{
  "encoder_activation": "geglu",
  "encoder_widths": [96, 192],
  "lr": 0.0026,
  "one_sided": true,
  "adamw_lr_other_params": 0.0011,
  "grad_clip": 1.0
}
Rows from block 3 of the decoder, named by matrix and row number. Rows with one number belong to one channel. Each number is 200 + 30 x the weight over its row's rms, rounded and kept within 0 to 999. All counts start at 0. After the name is the row's rms in percent of the matrix's.
# convs0: first 3x3 conv (decoder.decb.0.1.convs.0.weight, 192x192x3x3), inputs 120-124, a 3x3 kernel for each
# convs1: second 3x3 conv (decoder.decb.0.1.convs.1.weight, 192x192x3x3, transposed), outputs 120-124, a 3x3 kernel for each
convs0.32,099,205,206,187,239,216,205,173,193,208,206,114,261,239,192,229,175,173,164,247,245,159,211,219,191,196,205,179,261,174,215,202,185,179,222,172,207,164,197,234,201,237,219,226,159,206
convs1.32,107,211,195,243,191,241,269,208,173,186,185,148,154,233,221,199,194,207,192,185,168,193,184,250,180,219,204,162,184,172,224,226,163,203,245,165,196,208,222,209,214,183,281,159,210,213
convs0.33,103,194,178,222,169,242,180,231,245,191,218,183,187,202,204,204,154,148,202,252,180,132,186,173,158,186,191,242,161,195,200,191,204,157,212,217,185,184,183,155,162,283,204,125,228,238
convs1.33,093,228,185,152,229,200,190,204,210,180,200,242,210,157,222,202,206,263,249,185,214,219,210,147,168,207,131,228,192,202,227,211,240,176,248,189,232,197,221,234,141,204,180,204,262,185
convs0.34,103,202,249,198,205,158,208,152,180,158,205,217,176,106,177,190,207,198,221,225,198,175,210,152,246,219,200,220,142,198,234,163,222,169,206,155,186,149,216,218,156,211,205,188,257,205
convs1.34,095,181,162,220,264,216,209,200,126,166,167,191,235,152,138,177,234,287,179,160,218,218,185,175,204,170,211,181,245,184,197,184,179,200,159,238,213,176,240,174,229,231,173,140,197,185
convs0.35,099,217,180,186,249,206,174,184,167,228,216,214,227,239,192,214,190,211,172,204,213,170,174,188,155,184,189,196,266,192,200,177,208,172,227,216,212,180,192,265,197,191,208,223,188,202
convs1.35,101,210,177,149,215,212,255,220,191,173,146,173,198,169,219,215,224,180,173,168,170,172,235,225,194,224,196,218,229,164,211,220,142,246,241,179,138,223,235,181,261,189,201,193,221,186
convs0.36,102,182,187,169,248,259,147,191,170,198,155,154,195,166,212,200,215,196,268,223,182,179,220,182,252,189,207,190,208,282,200,208,216,214,199,170,161,148,162,186,214,214,194,249,137,196
convs1.36,105,217,189,204,270,190,200,156,168,106,158,203,202,204,216,165,150,216,232,241,194,226,207,209,210,204,154,204,183,171,236,233,147,227,169,269,173,175,210,215,197,222,145,176,180,183
convs0.37,093,178,173,307,179,175,168,160,159,227,248,190,180,170,195,244,174,218,157,199,207,210,112,198,165,175,193,187,204,197,235,188,219,182,172,216,174,254,181,162,153,187,155,173,159,217
convs1.37,094,169,151,185,197,210,217,164,194,224,220,209,201,186,121,178,193,237,188,229,237,228,207,172,243,185,220,136,166,192,224,147,212,253,156,214,207,195,231,212,205,216,194,222,139,190
convs0.38,101,168,199,230,173,182,160,258,190,165,212,168,215,198,241,167,253,189,185,196,205,225,202,201,226,207,193,251,158,141,192,196,195,181,191,200,159,206,246,191,192,206,228,158,185,182
convs1.38,094,181,223,156,237,218,202,165,211,230,215,225,173,244,154,170,199,162,239,146,179,217,185,189,245,180,241,168,176,188,191,217,222,223,231,164,186,205,248,215,231,205,203,155,184,190
convs0.39,102,206,203,205,215,168,250,188,162,149,231,203,221,150,206,250,232,159,161,202,176,217,182,208,185,276,195,205,214,227,196,173,181,186,226,195,227,166,201,228,192,166,193,217,226,268
convs1.39,096,227,175,168,180,180,175,155,193,202,151,224,203,172,216,180,198,219,190,234,209,119,167,230,231,202,191,185,220,233,201,197,206,199,200,152,197,136,197,149,174,190,211,201,198,199
convs0.40,095,237,183,234,246,229,187,202,204,201,183,232,238,197,169,148,135,190,224,232,184,224,149,191,189,150,224,216,277,195,217,140,159,192,183,202,172,177,220,242,170,180,223,252,175,188
convs1.40,088,187,229,195,207,205,164,203,194,210,218,203,265,235,182,172,200,231,232,234,173,190,235,140,229,163,218,168,169,228,189,208,179,170,218,208,176,207,240,173,182,191,173,202,227,227
convs0.41,099,237,219,203,155,156,158,235,192,224,232,212,163,219,178,241,209,170,131,213,186,226,181,179,213,199,215,213,214,226,247,181,194,205,187,198,254,167,229,219,176,218,199,246,175,197
convs1.41,104,218,211,195,178,153,169,213,204,224,185,231,200,165,194,240,170,209,153,218,215,236,152,175,207,247,226,198,191,241,235,229,176,181,214,209,229,144,232,184,139,191,221,170,216,235
convs0.42,103,248,230,183,241,134,171,182,137,152,215,186,209,184,223,229,139,147,225,211,207,160,191,216,105,199,184,219,207,175,224,189,190,135,229,237,241,230,161,212,153,200,190,247,164,175
convs1.42,100,189,226,193,201,207,185,200,178,189,226,168,196,156,205,141,213,163,232,222,199,251,230,195,211,173,159,226,197,222,159,161,222,234,266,173,222,228,225,212,197,160,180,200,161,172
convs0.43,100,230,146,180,215,192,143,167,215,206,264,120,153,206,239,215,162,229,207,179,166,232,236,179,161,188,176,200,165,205,199,173,213,154,187,164,195,264,182,196,190,234,173,170,180,223
convs1.43,097,226,209,213,157,220,222,208,229,168,266,217,171,167,206,196,203,181,175,289,189,206,215,220,208,175,202,221,173,268,209,189,213,206,128,145,190,215,192,186,140,239,230,232,216,185
convs0.44,100,211,212,208,158,201,175,174,214,185,196,200,209,195,166,244,222,204,190,211,238,188,222,139,188,190,169,230,200,198,188,215,176,169,173,194,181,151,182,187,211,172,132,199,198,217
convs1.44,099,200,229,179,207,145,219,197,188,119,246,234,168,201,203,199,183,185,178,194,163,183,208,246,174,211,195,200,224,198,227,140,223,211,199,173,233,174,254,158,209,166,242,178,176,200
convs0.45,096,251,254,194,172,193,167,185,238,162,207,228,212,188,161,190,182,206,187,203,194,203,195,133,231,186,222,199,210,228,185,215,178,225,160,194,193,203,208,193,176,176,193,210,199,184
convs1.45,103,161,181,220,206,159,186,175,186,198,221,190,235,188,157,190,228,191,196,215,182,214,186,212,132,238,197,162,208,243,216,215,103,247,228,207,211,183,205,258,224,166,252,192,208,184
convs0.46,097,265,169,210,117,220,178,179,169,203,231,181,189,187,168,146,118,219,198,246,207,206,161,199,169,223,173,187,171,165,229,245,187,163,134,190,199,204,209,226,206,191,227,133,176,170
convs1.46,084,196,171,190,223,156,144,248,179,196,161,242,196,270,239,149,214,213,168,166,188,242,148,203,184,173,230,191,203,229,203,177,175,204,156,171,197,228,206,228,168,216,161,175,224,173
convs0.47,094,216,204,167,182,176,224,132,150,194,221,203,211,192,222,205,165,208,185,181,231,197,177,199,214,169,207,154,218,229,153,173,173,187,150,189,136,194,231,156,213,194,221,222,176,173
convs1.47,108,181,205,225,203,172,181,308,206,166,192,178,216,199,192,229,240,177,184,189,202,206,238,234,212,232,225,189,218,199,170,192,242,207,218,153,207,170,219,158,181,187,223,233,246,182
convs0.48,102,225,177,280,181,255,185,251,232,151,210,209,235,189,212,181,185,201,168,212,171,209,158,226,246,232,206,242,212,271,203,198,236,212,226,223,159,247,245,198,226,203,188,202,170,195
convs1.48,098,196,219,169,200,187,234,190,228,162,165,212,207,223,186,171,148,232,148,198,158,253,200,201,203,208,173,210,229,165,184,213,149,203,244,156,197,211,188,175,204,157,204,242,182,140
convs0.49,099,137,186,241,204,216,233,212,147,159,191,212,165,162,198,171,249,142,246,191,185,201,204,201,226,220,203,193,143,245,224,151,174,237,209,225,218,166,176,176,174,180,191,198,231,201
convs1.49,104,212,169,171,211,239,173,219,197,184,181,238,176,196,232,161,231,172,186,184,215,223,201,182,202,199,221,233,228,187,220,193,202,206,213,159,219,177,175,180,213,236,233,172,169,219
convs0.50,103,173,236,157,190,220,194,202,196,205,209,155,187,180,159,194,175,214,198,106,192,203,154,174,203,185,193,174,176,186,234,179,271,230,185,241,216,154,168,217,207,158,165,220,224,195
convs1.50,100,195,150,240,163,215,235,232,205,248,276,206,207,231,208,184,241,267,202,202,221,183,192,213,207,201,206,204,204,190,234,191,210,257,167,214,221,209,211,223,165,215,230,217,169,189
convs0.51,101,202,200,194,199,238,198,201,154,174,197,161,248,232,182,202,173,186,186,211,225,172,188,224,224,139,161,183,242,245,182,172,169,224,178,173,185,248,211,194,174,163,208,153,181,224
convs1.51,098,228,244,193,179,142,214,203,185,207,162,229,173,220,230,143,153,187,146,193,170,187,234,179,198,228,162,161,222,225,187,235,153,219,182,180,184,168,150,216,186,202,214,189,223,195
convs0.52,097,227,194,270,243,224,150,127,137,170,234,205,185,195,233,210,157,196,202,156,238,218,167,236,217,166,267,188,161,231,213,194,245,174,296,257,200,222,186,213,221,195,223,167,236,196
convs1.52,100,226,175,139,229,176,182,171,213,244,236,235,213,130,164,179,245,187,205,188,213,208,218,224,199,160,177,196,241,248,193,182,155,198,226,208,181,189,144,204,183,209,244,229,169,149
convs0.53,103,161,251,218,290,232,205,218,182,199,202,215,264,202,198,148,190,172,203,155,218,245,184,214,188,246,205,196,227,214,218,232,220,185,229,217,213,129,194,219,205,231,159,219,167,186
convs1.53,101,223,176,234,219,191,189,189,172,210,229,235,173,233,200,174,211,145,196,264,204,192,206,128,217,153,199,171,203,192,194,236,163,193,192,236,191,201,222,157,225,189,186,197,184,222
convs0.54,102,212,208,173,157,122,169,154,184,158,186,234,173,194,204,189,171,132,189,170,212,221,149,175,173,188,238,156,220,195,219,191,187,197,181,202,153,169,212,195,213,253,214,191,193,190
convs1.54,098,214,218,153,186,189,234,238,179,217,214,156,221,239,235,215,146,207,200,176,169,201,193,255,194,205,184,188,207,226,212,227,227,199,181,183,225,210,168,172,239,197,145,177,254,155
convs0.55,096,204,212,200,245,162,213,229,123,171,205,175,231,213,252,164,200,157,136,209,192,188,212,169,252,207,164,186,227,184,164,244,235,167,173,198,212,191,213,215,226,186,176,219,188,249
convs1.55,087,186,185,218,208,171,249,207,216,197,205,200,186,136,201,190,206,243,198,201,194,237,207,173,183,228,204,230,234,220,199,204,210,202,220,185,247,208,167,215,166,186,202,207,257,183
convs0.56,100,135,220,292,202,174,153,182,238,206,205,212,197,196,199,183,150,206,196,212,143,198,210,188,128,151,221,222,221,162,167,222,181,215,150,208,176,191,237,160,201,193,211,251,189,214
convs1.56,099,183,183,177,144,218,183,156,239,259,213,200,238,196,251,164,252,176,206,203,162,205,204,203,172,200,216,235,260,201,239,187,191,225,241,175,216,172,184,215,175,194,182,268,201,215
convs0.57,094,216,180,167,197,170,212,223,193,143,231,234,213,200,213,146,163,177,194,184,218,191,164,189,170,181,191,195,177,178,164,200,198,233,200,194,221,183,210,178,200,178,183,199,187,172
convs1.57,103,186,191,161,192,226,212,189,242,182,174,207,214,242,176,179,192,159,199,166,196,202,201,194,208,233,222,200,196,194,228,198,218,214,165,187,189,134,219,203,180,219,239,216,158,201
convs0.58,097,189,218,187,204,206,191,242,208,190,169,180,212,185,166,179,157,197,205,225,221,260,142,216,160,174,144,169,175,211,192,151,233,227,225,214,207,202,190,195,175,214,207,138,143,183
convs1.58,105,188,191,210,172,221,175,203,212,242,275,177,183,188,225,205,212,208,175,173,143,191,197,220,218,188,169,224,200,210,192,190,269,192,204,160,170,186,152,238,187,224,201,167,232,162
convs0.59,100,242,230,194,228,155,273,143,208,156,185,244,192,213,203,161,151,153,228,184,196,179,202,222,251,174,175,215,230,190,152,218,230,238,184,186,213,181,198,230,172,139,160,229,191,231
convs1.59,101,232,234,204,203,195,231,205,189,196,195,209,267,223,208,212,185,184,179,137,215,196,182,244,187,180,179,209,187,228,170,158,211,244,240,201,233,161,154,187,201,196,246,207,217,208
convs0.60,099,194,167,268,196,225,173,147,208,191,237,201,195,198,162,211,119,152,218,146,177,219,210,246,172,195,196,201,186,201,207,225,189,187,282,174,142,186,195,275,202,198,158,239,189,187
convs1.60,093,169,210,217,197,228,213,156,191,221,207,200,212,169,164,194,171,225,168,186,218,207,210,265,162,192,181,200,237,197,160,161,177,239,207,206,186,196,201,198,200,186,253,235,227,181
convs0.61,099,181,210,196,225,268,205,191,151,200,176,207,220,190,206,202,190,172,218,192,176,187,191,173,181,205,164,180,226,171,170,231,206,188,211,229,164,210,212,200,220,182,180,247,213,208
convs1.61,099,213,179,271,163,152,182,168,163,254,169,187,228,178,220,162,227,197,216,206,257,168,162,209,200,128,220,219,242,118,235,212,151,242,186,234,195,231,186,216,172,198,216,215,230,196
convs0.62,099,210,179,236,217,185,231,209,196,171,182,204,223,221,196,152,188,219,196,201,157,164,248,181,158,196,219,195,204,178,212,176,169,178,189,167,250,185,192,198,171,266,181,171,205,203
convs1.62,089,218,209,185,217,206,248,146,208,197,170,150,209,192,227,194,195,149,222,215,209,163,262,171,194,191,238,191,225,197,203,168,229,177,208,195,199,230,209,219,225,172,158,229,171,261
convs0.63,098,186,207,196,194,180,179,216,173,210,159,210,167,204,227,165,249,166,204,196,223,125,131,201,198,200,203,127,222,184,222,176,166,249,176,176,221,230,147,200,175,190,206,192,137,215
convs1.63,095,212,179,187,193,190,221,246,213,212,216,197,170,198,232,221,159,215,216,150,162,187,177,202,179,228,165,185,151,254,229,224,152,188,202,240,238,200,182,217,196,222,231,196,225,133
convs0.64,101,207,206,191,193,220,131,177,187,189,247,199,174,192,187,251,159,245,190,199,203,182,243,210,133,180,202,144,182,184,190,250,127,260,182,225,176,256,203,158,171,203,232,215,188,179
convs1.64,106,194,183,214,181,201,190,144,228,163,239,227,202,186,171,256,170,191,221,203,199,189,229,182,217,175,226,186,176,181,200,166,211,240,237,214,188,214,253,195,186,233,188,225,189,202
convs0.65,103,231,211,247,131,177,157,234,214,177,199,212,222,199,203,211,190,234,186,195,203,202,206,187,162,164,183,252,211,244,240,181,210,220,218,161,211,219,181,170,177,190,206,157,178,219
convs1.65,100,218,219,175,184,213,235,229,190,215,169,250,159,217,208,203,135,172,209,138,239,199,216,253,167,200,209,195,240,232,199,179,176,226,236,146,203,151,193,273,195,194,216,206,165,144
convs0.66,100,274,236,221,188,178,185,188,184,218,191,232,195,214,179,196,139,246,202,207,177,211,191,175,154,198,183,199,119,210,177,195,217,126,245,205,130,195,166,184,230,235,165,231,203,194
convs1.66,099,205,179,215,214,214,216,203,158,157,217,198,225,171,199,221,211,259,171,235,192,214,149,214,254,213,186,184,238,218,176,206,222,193,245,163,242,187,174,213,198,239,196,176,190,184
convs0.67,105,195,214,206,221,218,174,203,194,184,233,210,92,168,183,181,256,157,135,236,162,213,187,164,138,201,201,193,195,242,191,188,183,171,252,196,178,174,167,182,245,192,135,195,190,200
convs1.67,106,204,208,165,217,194,198,233,194,141,190,183,211,202,207,221,217,177,156,235,205,210,205,220,224,153,213,218,221,187,205,169,175,180,226,208,204,224,170,186,225,163,222,205,189,225
convs0.68,100,215,210,176,197,212,190,181,183,188,175,194,189,244,173,231,215,207,168,175,164,184,202,169,173,228,184,201,165,215,267,177,232,172,243,214,166,189,174,194,162,201,152,136,218,181
convs1.68,101,223,201,243,186,168,176,237,165,226,170,222,158,184,271,170,191,211,216,169,246,195,193,228,257,205,200,170,236,225,179,193,209,219,183,215,179,159,220,263,202,240,148,248,204,202
convs0.69,104,241,220,159,137,181,211,213,188,158,183,205,178,193,200,160,144,162,200,212,163,168,151,189,281,160,168,213,126,204,181,231,216,201,200,170,180,188,203,238,212,177,188,197,210,162
convs1.69,093,170,219,150,183,200,251,205,144,174,231,213,159,197,153,223,203,231,206,192,163,261,163,205,196,220,219,197,225,223,200,205,196,171,151,206,207,192,227,198,226,255,206,204,182,161
convs0.70,105,200,208,177,200,173,190,243,244,208,183,189,224,171,163,201,167,176,214,281,286,245,196,238,176,157,186,170,194,153,191,167,198,195,251,186,199,185,155,170,202,213,179,301,223,194
convs1.70,106,217,212,244,193,217,178,168,171,244,161,194,197,212,223,225,185,225,181,243,263,227,157,158,189,206,189,144,183,279,211,141,247,237,232,215,189,191,240,152,213,193,202,194,168,209
convs0.71,103,202,165,249,197,173,214,222,163,161,226,222,195,180,170,239,217,216,183,155,188,196,200,187,213,174,169,175,164,176,196,205,145,168,207,225,195,134,170,246,194,171,170,221,165,222
convs1.71,105,205,264,156,188,206,211,193,155,182,297,204,191,231,168,161,136,218,213,168,207,148,171,158,185,219,207,178,229,220,201,178,206,261,244,227,184,241,245,208,266,188,176,127,194,210
convs0.72,095,232,222,172,217,213,142,202,209,214,175,221,195,222,191,190,182,214,182,194,195,211,223,129,180,180,191,179,172,208,184,211,224,196,220,200,190,204,182,158,187,166,132,206,242,207
convs1.72,103,174,229,157,185,126,192,176,217,159,177,229,176,226,191,235,166,238,214,174,151,205,219,231,199,188,217,180,217,150,201,179,177,212,223,188,213,177,201,208,182,165,233,229,164,190
convs0.73,101,216,188,223,189,202,158,201,201,215,210,174,246,186,207,171,196,179,211,168,174,161,214,185,176,196,192,179,235,180,190,245,197,179,167,181,216,205,196,172,166,230,229,175,139,210
convs1.73,105,185,180,214,209,170,207,189,198,189,216,247,170,135,227,183,166,225,214,213,163,188,223,188,188,210,182,251,234,237,154,182,220,210,218,192,194,179,228,224,214,171,219,195,127,248
convs0.74,099,227,216,239,164,189,211,179,196,197,237,170,184,179,226,141,176,199,228,207,209,176,228,213,168,207,197,186,247,237,190,208,206,239,161,198,182,226,211,171,191,219,199,134,194,178
convs1.74,094,224,170,158,179,239,191,196,229,161,210,210,253,236,194,158,161,168,218,162,200,133,220,212,213,210,197,205,203,210,164,157,192,204,175,253,179,181,186,230,198,207,205,245,230,209
convs0.75,096,171,211,133,222,173,232,149,194,242,153,177,194,202,250,210,148,167,180,179,242,219,205,220,230,198,140,238,234,178,174,260,186,247,158,139,169,185,280,176,222,178,215,164,195,146
convs1.75,093,178,186,200,158,214,140,225,195,174,207,228,250,255,191,185,174,259,203,222,169,207,201,207,216,172,212,162,193,142,206,150,221,141,162,159,193,169,238,183,171,222,176,201,209,191
convs0.76,104,168,237,187,218,210,230,253,214,138,214,185,171,219,250,197,182,192,234,191,233,179,148,242,244,201,260,197,228,261,150,141,194,189,140,175,201,247,148,163,167,221,206,152,172,205
convs1.76,105,210,206,206,227,148,222,186,171,181,155,210,219,244,222,180,180,128,250,191,207,218,177,195,177,174,189,202,259,196,229,247,213,186,244,213,225,205,219,220,198,202,182,206,227,201
convs0.77,103,188,215,254,150,226,243,271,186,215,219,230,211,203,243,211,189,158,176,201,189,274,176,185,212,223,176,218,157,178,209,221,168,176,197,180,243,138,171,203,221,174,188,163,185,234
convs1.77,104,170,166,206,207,203,234,174,171,141,168,210,189,202,240,164,226,220,203,134,200,213,247,190,200,175,176,209,164,228,227,229,206,155,205,193,203,144,207,216,166,243,218,196,187,170
convs0.78,093,228,125,249,216,181,195,183,178,175,222,192,197,185,225,189,166,220,230,232,169,246,218,204,193,167,196,202,207,148,206,205,197,228,262,206,200,157,197,183,202,155,193,190,184,231
convs1.78,099,199,225,173,245,222,187,180,186,173,184,166,202,232,163,199,242,176,191,168,256,214,240,199,201,170,184,250,159,186,135,188,181,162,237,189,209,201,262,133,179,218,163,164,193,216
convs0.79,098,192,181,184,177,189,239,198,160,165,165,270,154,204,161,219,201,195,125,196,201,183,172,210,207,203,221,208,234,182,199,236,122,224,182,200,179,170,159,210,174,197,210,181,221,222
convs1.79,103,190,208,190,194,192,219,196,205,195,204,151,232,190,153,139,199,179,186,207,197,223,224,188,218,135,183,189,180,170,178,190,223,163,202,183,147,199,173,211,166,216,168,247,199,208
convs0.80,102,170,194,217,215,204,208,196,173,199,194,207,172,214,180,197,173,206,180,213,188,202,145,180,197,203,245,179,240,205,201,274,195,240,210,222,198,168,181,170,152,199,230,223,267,197
convs1.80,103,244,198,228,170,231,158,184,216,161,232,148,205,206,208,143,195,150,196,219,198,183,200,236,146,200,192,201,182,180,258,226,189,163,199,191,172,157,180,226,162,208,229,186,183,197
convs0.81,103,251,199,191,227,149,178,206,194,189,194,174,211,194,235,181,211,213,183,210,214,151,180,185,203,238,169,236,250,205,178,231,192,243,207,156,178,196,198,182,236,178,180,162,166,198
convs1.81,102,193,209,219,154,245,156,193,201,158,194,172,199,173,206,238,179,204,228,172,221,194,219,146,167,181,207,216,180,274,187,263,222,192,188,231,174,187,194,168,182,166,255,215,170,169
convs0.82,098,213,213,197,194,211,224,252,225,201,190,174,212,211,206,197,176,173,182,237,185,159,220,189,203,210,197,225,198,209,199,208,236,193,165,227,182,232,170,197,216,216,259,187,134,250
convs1.82,101,242,194,204,205,154,185,123,206,243,167,211,235,144,245,251,180,153,217,192,165,138,197,213,186,243,214,227,231,226,160,194,207,132,195,202,217,225,214,181,181,202,200,172,211,231
convs0.83,104,188,164,232,204,202,198,164,182,255,229,253,203,153,205,177,239,169,188,159,160,189,197,184,193,171,183,198,233,216,189,165,200,191,207,221,149,169,195,201,208,186,158,160,184,269
convs1.83,103,224,165,153,244,227,178,199,235,183,159,202,204,215,187,256,187,198,152,180,160,210,209,167,229,145,214,243,216,200,210,209,195,171,221,151,234,191,224,161,181,159,232,222,222,211
convs0.84,097,191,188,152,187,185,212,174,172,204,225,198,194,221,173,236,173,219,220,157,193,200,189,205,153,198,182,204,169,237,212,214,188,203,210,194,203,183,206,164,171,245,202,195,184,199
convs1.84,095,207,226,211,187,220,190,210,248,175,203,224,224,199,220,126,208,168,212,125,202,168,266,179,287,208,208,228,224,224,187,183,200,241,197,202,234,165,166,198,168,215,187,237,266,187
convs0.85,100,187,178,201,177,228,196,182,209,225,209,219,208,175,179,190,191,170,196,132,253,191,206,223,165,160,204,209,216,264,186,197,241,168,202,206,182,133,146,197,261,199,205,165,193,204
convs1.85,106,154,228,214,216,210,179,197,212,180,208,173,199,244,185,149,181,138,198,224,246,226,168,240,186,213,205,241,203,201,264,175,213,222,222,131,188,188,215,173,205,134,233,165,192,198
convs0.86,100,172,271,182,193,201,152,215,152,231,221,213,280,194,178,191,221,215,181,195,141,227,252,223,245,160,245,241,260,170,201,213,173,158,183,182,210,179,235,213,178,135,266,237,215,200
convs1.86,100,154,165,244,236,187,215,166,236,198,226,207,132,154,168,200,183,205,282,156,160,170,231,247,202,198,195,219,227,219,183,174,188,254,262,254,122,236,183,167,143,213,174,238,179,242
convs0.87,094,199,172,213,224,160,165,175,242,207,206,178,223,182,199,155,217,171,169,203,179,220,209,200,217,201,152,184,159,177,217,174,195,207,223,251,189,210,226,188,157,202,200,149,148,208
convs1.87,100,204,160,144,245,226,185,206,217,168,213,231,241,216,187,245,142,207,241,213,239,184,210,158,176,216,244,176,176,168,156,216,239,123,184,194,221,222,196,196,191,216,247,173,221,224
convs0.88,095,230,202,190,169,188,221,194,171,204,184,240,178,205,201,220,271,173,178,209,171,172,249,239,202,190,181,161,250,224,173,229,146,200,187,210,168,153,230,220,162,225,270,200,189,190
convs1.88,099,213,192,220,211,202,217,205,202,182,136,243,173,167,206,196,192,187,234,207,180,190,217,200,105,278,210,199,236,187,274,213,150,208,205,193,190,174,188,203,204,217,189,196,238,187
convs0.89,106,207,190,212,212,215,231,141,168,165,217,231,234,230,231,195,181,183,192,196,193,192,183,239,147,232,208,174,204,218,161,145,225,167,181,226,136,193,197,255,141,226,158,202,164,242
convs1.89,099,217,191,210,221,175,191,207,198,162,161,229,213,214,199,140,235,170,196,207,211,159,267,133,183,236,231,217,196,223,215,211,147,207,245,184,202,192,193,207,195,159,216,177,192,170
convs0.90,101,217,205,192,225,232,171,221,201,202,230,240,201,143,233,227,191,206,182,189,216,220,218,170,169,161,178,233,162,176,169,228,190,182,235,205,216,182,279,192,208,172,198,182,198,157
convs1.90,094,222,207,197,128,214,180,212,238,241,210,203,216,166,255,170,229,167,196,229,163,224,216,210,196,173,204,201,214,190,132,237,221,213,188,248,228,257,180,197,267,228,224,204,149,186
convs0.91,100,221,207,210,174,200,173,153,237,216,199,226,203,201,238,218,171,200,256,188,219,206,231,166,256,157,205,184,186,156,206,239,198,229,246,205,140,191,164,245,164,208,254,177,200,160
convs1.91,101,179,249,226,193,203,230,196,232,214,198,175,211,208,173,231,193,178,253,242,163,224,207,224,190,202,244,202,139,235,195,180,162,184,216,237,146,245,180,217,169,157,218,194,190,215
convs0.92,098,195,237,155,217,174,200,216,209,177,228,205,222,205,195,186,184,195,182,184,182,219,161,204,194,178,214,207,286,154,199,294,198,197,217,212,205,124,212,161,178,154,173,186,182,193
convs1.92,087,181,186,144,175,231,186,201,236,166,193,224,238,180,187,236,228,206,181,194,247,198,148,188,194,193,213,215,119,181,169,251,244,174,182,191,184,233,192,171,199,221,183,204,165,237
convs0.93,110,156,234,232,162,200,177,181,197,192,224,221,194,154,220,174,207,180,169,148,187,198,193,243,157,244,157,210,207,220,228,158,206,254,198,197,191,164,231,196,214,159,160,182,227,234
convs1.93,102,232,157,203,229,125,282,174,248,204,190,193,186,207,201,186,193,184,240,226,172,180,209,138,136,214,223,210,251,198,197,173,216,187,163,187,224,148,196,166,209,204,175,151,161,156
convs0.94,102,201,198,193,162,278,196,191,191,220,186,220,249,193,164,197,228,231,220,186,187,204,145,199,200,216,168,189,206,277,198,217,278,211,229,164,191,230,206,203,95,207,277,205,184,218
convs1.94,102,214,198,200,193,210,198,239,112,213,135,246,234,246,187,196,181,218,174,148,237,242,220,177,192,219,163,214,214,237,236,267,182,140,217,158,203,162,179,174,196,185,218,188,252,179
convs0.95,096,188,218,182,179,216,184,223,206,160,231,203,157,221,162,176,185,184,154,167,239,159,163,185,222,164,180,190,232,196,251,187,164,178,200,210,213,164,194,226,142,191,219,180,185,207
convs1.95,097,217,208,157,227,198,223,208,134,178,197,208,215,173,224,182,223,192,215,198,288,160,183,175,232,201,142,225,162,245,214,181,196,198,208,214,188,219,223,170,210,190,207,197,194,196
convs0.96,101,230,214,205,158,183,187,253,254,184,177,170,167,232,166,157,233,220,241,151,173,211,206,161,245,225,174,199,213,243,223,159,171,164,191,107,165,173,204,219,171,188,199,169,248,237
convs1.96,105,231,177,194,250,203,192,182,125,177,222,200,198,226,171,228,216,193,164,205,166,192,189,234,204,155,211,199,201,186,223,183,149,175,199,188,220,195,176,182,215,184,204,244,222,162
convs0.97,100,248,170,198,218,216,211,149,187,171,158,192,180,221,189,179,262,209,161,216,135,153,174,201,168,208,202,215,212,254,237,231,209,194,156,180,195,202,192,222,213,199,195,193,259,178
convs1.97,099,173,185,217,172,260,170,195,214,199,189,199,164,206,257,165,198,203,219,207,237,197,265,185,204,223,178,242,233,189,208,192,206,208,218,198,191,253,162,217,188,263,190,247,165,166
convs0.98,102,238,189,189,223,165,232,141,183,198,229,194,139,175,239,202,157,200,222,201,193,205,281,201,220,151,185,156,191,179,196,160,236,189,187,197,236,195,148,186,262,226,203,188,185,180
convs1.98,105,223,221,221,193,171,214,198,172,211,194,229,203,221,195,154,262,194,210,238,211,195,183,198,210,272,174,174,235,139,181,190,164,209,255,181,147,176,196,228,204,222,245,211,205,204
convs0.99,103,163,215,271,187,233,192,114,161,193,227,162,159,218,178,236,189,204,154,225,237,178,182,212,199,175,163,212,199,170,211,227,190,166,232,213,244,177,209,221,214,227,183,277,242,186
convs1.99,103,217,133,184,193,179,232,123,211,154,207,233,221,191,209,172,231,178,215,258,212,228,141,205,184,219,178,209,182,197,209,198,183,268,197,157,179,229,227,186,194,151,201,239,207,225
convs0.100,101,239,169,186,196,190,205,199,235,194,241,236,228,115,180,170,224,176,133,229,218,208,177,169,236,191,217,226,154,175,188,229,165,190,310,239,175,208,223,247,199,188,243,213,224,257
convs1.100,100,215,188,179,204,255,171,211,165,176,186,218,203,148,144,216,226,237,191,236,179,214,172,186,176,209,177,212,178,260,209,168,201,210,233,202,241,232,187,189,175,219,160,171,233,185
convs0.101,099,191,178,207,233,222,191,219,167,167,154,187,206,242,184,211,189,197,149,164,241,172,237,181,190,182,201,164,259,155,178,214,202,141,212,135,238,221,225,175,244,141,182,220,220,183
convs1.101,098,192,165,251,185,167,164,240,231,179,162,173,219,249,195,174,192,185,251,174,212,227,175,237,233,182,193,230,193,191,226,204,198,135,222,184,223,204,178,240,237,243,131,169,202,151
convs0.102,097,256,231,225,200,196,240,240,133,113,195,221,182,223,197,244,228,194,169,153,183,197,197,190,184,187,201,191,155,197,187,205,217,164,213,162,187,179,175,221,238,193,197,226,190,194
convs1.102,104,217,219,192,243,179,222,183,165,174,198,241,195,196,239,186,153,230,213,205,183,227,207,160,221,166,221,186,170,211,197,210,206,205,172,199,186,154,219,190,187,235,193,189,186,212
convs0.103,105,170,244,129,221,163,182,173,257,239,230,194,181,167,223,229,212,201,197,214,187,191,175,251,173,197,209,207,184,210,210,178,171,203,217,268,214,269,194,197,184,208,192,175,187,254
convs1.103,096,215,184,223,229,196,203,233,167,216,191,190,197,178,163,256,210,223,251,246,148,218,179,159,244,226,204,181,197,179,262,243,186,169,185,151,175,177,235,120,176,234,209,174,221,150